config.toml
downsampling_factor = 4
encoder_layers = 6
optimizer = "adamw"
beta1 = 0.9
Rows from block 4 of the encoder of a small image VQ-VAE, named by matrix and row number. Rows with one number within an expert belong to one neuron, the router's apart. Each number is 128 + 24 x the weight over its row's rms, rounded and kept within 0 to 255. All counts start at 0.
After each expert's rows are labels from the 100 images, of 14848, where the router gives the expert most weight on average: "responds to" is what is common among them. Only what is clearly more common there than usual is listed. The data: histories of elementary cellular automata, time running down.
# router: router (encoder.blocks.4.mlp.router.weight, 16x256), inputs 172-255
# up: expert up (encoder.blocks.4.mlp.up, 16x128x256), inputs 172-255
# down: expert down (encoder.blocks.4.mlp.down, 16x256x128, transposed), outputs 172-255

# expert 3
router.3 [132 139 108 140 113 113 150 129  99 162  90 122 144 133  99 145 136 116  69 163 132 123 130 118 181 180 104 146 126  95 119  98 134 133  94 118 130 140 102 171 131 102 145 155 115 126 151 130 142 146 108 148 105 125 159 119 142 135 123 104 109 158 136 131 151 136 165 110 137  85 144 117 102 105  96  95 155 131 160  92 145  87 103 131]
up.0 [123 162 168 104 127 135 103 113 154 114 140 118 139 107 156 158 125 159 140 151 181 120 159 143 107 103 113 116 124 150 134 132 142  72 152 142 167 151 175 129 101 108 159  91 149 144  93 145 139 117 134 134 152 156 100 105 109 132 165 129 152  99 126 146 155 149 104 133 126  87 150 142  92 113 146 145  72 121  90 133 133 113 153 122]
down.0 [158 106 146 141 180 109 161 153 140 140  96 122 138 117 127 109 137  93  70 115 124 109 137 149  85 115  96  86 155 117 148 177 155 154 127 147 119 110 165 122 149 150 124 118 134  75 141  86  89 143 111 102  80 141 103 178 125 123 125 133 137 133 135 101 123 144 116 134 166 102 123 132 197 161 115 119 133  95  90 101 134 124 111 141]
responds to: 101 turns on; 100 turns on

# expert 0
router.0 [149 115  87 135 154 136 143 104 139 111 120 105 170 115 123  96 147 108 192 161 107 134 133 144 147  95 117 135 140 125 122 143 115 123 165 125 138  87 105 137 183 163 124  93 102 124  82 132 131 135 143 161 118  98 156 122  99 117 132 119  83 124 159 131  91 104 102 144 143 109 127 160 119 112 146 154 134 169 156 151 100 130 159 138]
up.0 [160 138 174 123 146 117 122 131 153 106  97 125 123 148 173 131 107 143 100 102 104 166 127  79 150 139 133 153 148 130  96 140 135 126 126 155 125 150  99 102 129 129 126 158 151 111 104  96 132 108 133 145 154 130 106 127 167 118 114 126 141 150 127 137 157 140 136 144 138 145 113  75  95 133 140 144 117  82 133 124 144 164 109 108]
down.0 [163  97 163 115 127 111 119 145 134 122 113 121 107 128 116 129  98 163 121 105 118 157 154  77 145 117 121 171 151 122  69 154 107 110 146 122 155 145 131 133 129 132 125  98 148 118 107 123 136  78 128 144 154 148 114 142 175 105  86  89 154 107 141 126 137 110 129 141 126 112 127 103 111 120 147 122 131 106 113 124 166 126 151 142]
responds to: 011 turns on; 000 turns on

# expert 8
router.8 [102 119 137 132 116  95  94 166 101 124 127 149  63 127 112 136 119 115 116 117 156 122 125 108 128 139 128 129 170 126 128 158 119 131 186  97 107 134 153 109  97  95 147 165 155 130 114  88 100 127 122 138 149 106 104 102 114 119  86 112 135 136  86 111 141 114  57 154 146 127 116 111 167 125 158  93 158 142 117 145 119 139 163 135]
up.0 [119 120  83 138 122 113 125 125 124 106 136 139 121 120 121 124 141 162 147 139 125 131 146 144 118 138 139 147 140 146 139 107 141 113 135 116 149  74 152  99 159 155 178 114  99 134 147  85 130 122 133 158 121 125 138  90 162 106 123  81 133  88 139 144 113 141 155 119  98 143 153 105 156 157 123 131 116 121 146 169 147 115  93 135]
down.0 [105 132 100 113 156 140 140  89 165 124 107 149 107 106 134  89 146 104 150  98 168  93 118 135 153 117 112 139 140 109 141 145 136 121 133  97 118 104 146 134 199 117 144 123 138 139 116 122 104 126 120 115  74 146  78  92  91 127 123 146 114 140 119 114 152 147 124  97 109 143 159 165 145 139 161 138 131 155 121  71 106 132 167 153]
responds to: 101 turns on; 110 turns on; 001 turns on

# expert 14
router.14 [153 109  95 146 108  99 118 124 136 154 141 114 168 120 119 136 142 113 115 130  73 129 140 103 160 161 164 128  85 141 123 145 129 155  88 133 129 134  92 168 190 127  99  77 128 180  95 138 112 149 120 130 124 125 121 124 120 110 124  99  93 141 161 120 164  88 126 115 145  91 148 151 123 120 178 111 137 146 138  87 151 117 112 158]
up.0 [ 99 119 121 114 134  99 157 137 148 131 115  78 128 114 149 101 149 145 125 158 168 148 162  93 176 121 150 145 108 112 153  93 122 168 124 148 111 115 137 171 173 143 125 104 127 143 144 135  92 171 157 189 109 103 110 112 113 168 108 128 129 128 123 173 134 121 140 150 150 163  96 141 134 110 123 101 121 128 162  68 113 127  65 130]
down.0 [146 104 137 132 129  94  95 124 151 136  95  95 157 119 137 142 142 132 150 161  88  99 120 110 117 168 130 181 144 116 113 143 110  91 111  99 159 146 121 113 106 148 174 110 130 137 122 100 179 147 107  89 123 196 119 133 118 142 142 131 168 140 114 143 111 112 164 154 143 117  99 157 136 122 127 108 114 173 102 161  76 134  96 120]
responds to: 100 turns on; 000 turns on

# expert 15
router.15 [147 117 114 130 136 131 119 114 151 168  94 155 105 141 130 105 124 140 105 159 108 101  90  95 164 105 147  81 128 116 121 160 139  92 188 130 146 160 151 129 126 143 143 137 120 110  86 107 170  82 141 109 118 127 131 129  86 120  93 128 126 115 141 125 156 152 149 150 160 136 152  98 137 113 129 130 153  83 111 166 121 125 132 125]
up.12 [ 81  75 129 120 151 127 121 165 149 165 102 145 186 146 153 144  57 121 114  96 132 123 119 145 135 168 117  99 141 123 127 136  97 110 109 109 114 114  93 159 144 130  96  98 127 124 118 161 156 133 146 138 140 111 100 141 146 121 109 133 157 126 128 123 133 119 145 110 134 120 133 127 117 156 115 102  98 154 104 123 101 146  92 121]
down.12 [193 140 133 115 115 121 124 122 141 147 156 107 130 114 140 118 117 165 147  83  95 118  59 122 148 102 117 141 132 136 152 131 119 130 114 158 122 140  85  94 107  97 118 133 107 142 119 170 133 119 132  89 156 119 182 166 118 103 151 123 158 122 100 110 159  90  95 154  96 110 111 143 139 121 106 140 138 108  91  96 111 134 107 166]
responds to: 100 turns on

# expert 13
router.13 [135 136 105 130 155 139 133 146 162  99  79 155 110 108 123 150 165 146 128 131 117 170 101 130 156 157 109 107  94 155  99 147 170  90 100 146 157 111  99 126 100 132 111  95 139 127 160 135 138 117  80  68 121 183 164 123 105 140 153  96 156 150 110 103 120 106 112 103  94 133 134 147 135 112 126  77 117 153 111  76 157 133 110 149]
up.12 [ 84 122 125 141 104 129 125 143  97 106 135 129  83 136 125 147 102 138 108 126 101 110 143 143 124 117 105 116 108 134 189 145 127 154 140 112  94 125 112 154 176 123 140 133 139 115 133 124 107  99 149 122  94  94 134 135  78 125  64 155 102 112 164 141 108 118 142 135 113 131 156 148 119 163 139 148 197 141 178 116 158 123 124 104]
down.12 [142 136 122 118 116  93 115  81 120 161 137 126 161 150 129 134 156 149 139  99  92 167 133 132 114 117  90 138 131 161  74 129 103 131 134 164 146 150 140 148 189 145  91 147 136 129 117 146 181 123 170 130 145 145 160  90 142 118 133 115  90 155 114 122  97 136 108 132 136 121  97 111  97 153 134 113 100 114 135 151 127 130 135 117]
responds to: 111 turns on; 001 turns on; 000 turns on; large cells

# expert 7
router.7 [148  99  77 122 130  76 127 127 138  90 135 109 149 124 152 130 150  94 154 117 114 133 135 170 129 150 139 149 152  94 142  98 119 144 143 120 151 169 142 147 164 122 156 153  87 104 155 140 113 140 116 133 118 118  89 147 102 128 144 144  94 131 151 144 153 109 155 148 141 143 115  95 136 127 131 136  57 104 106 166 120 132 141 141]
up.0 [119 101 138 146 116 144 135 100 138 126 103 112 131  96 149 125 131 139 129 106 126  88 123 149 108 144  77 172 151  90 128 135 106 115 143 119 132 141 118 143 107 141 137 129 125 127 158 149 179 109 114 122 147 118 120 111 174 125 137 107 130 128 116 101 135  68 133 108 182 134 165 129 114 135 123 105 133 156 134 132 150 119 119  91]
down.0 [120 148 159 128 135 162 117 127  73 110 151 135 132 115 115 139 158 148 168 128 133 103 158 113 124 124 158 111 143 113 162 118 189  91 124 169 138 165 130 133 147 130 127 110 113 114  96 192 148 161 112 147 123 164 115 151 104 171 126 104 121 154 168 137 144 148 100 103 133 150 152 113 119 143 169 122 152  83 126 127  97  96 114 127]
responds to: large cells; 011 turns on; 001 turns on

# expert 6
router.6 [124 154 105 128  86 110 134 128 135 131 139 135 137 144 142 160 130 115 167  79 153 129  85 151 122  86 125 159 113 150  93  86 144 147 127 133 140 123 162 120 181 117  90  97 176 142  85 120 169 163 142 154 153 147  99 113  94 154 145  91 140 129 124 116 116 156 151 140 169 165 114 111 172 135 123 153 104 145  94 103 144 145  82 109]
up.0 [177 115 140 110  99 146 115 109  93 161 150 108 103  99 134 131 135 153  80 132 124 128 134 165 137 163 109 118 140  42 125 142 111 125 145 125  76 121 130 127 152  86 130 165 111 182 123 112 101 133 139 187 122  95 134 129 128 106  67 122  88 121 170 132 108 129 121  92 127 137 133 151 133 129  94 153 171 124 161 130 123 164 137 139]
down.0 [177 133 158 134 142 149  99 150 138 135 136  89 122 159 129 157 104 159 112 109 127 152 158  83 144 144 133 146 142 111 101 154 113 129 136 145 124  99 110 127 122 107 115 171 148 136 103 146 143  85 130 138 116 110 147 149 151  55 110  79 120  96 134 139 113 105 116 130 122  87 131 164 144 118 128 170 156 104 168 125 163 157 130 118]
responds to: 111 turns on; 001 turns on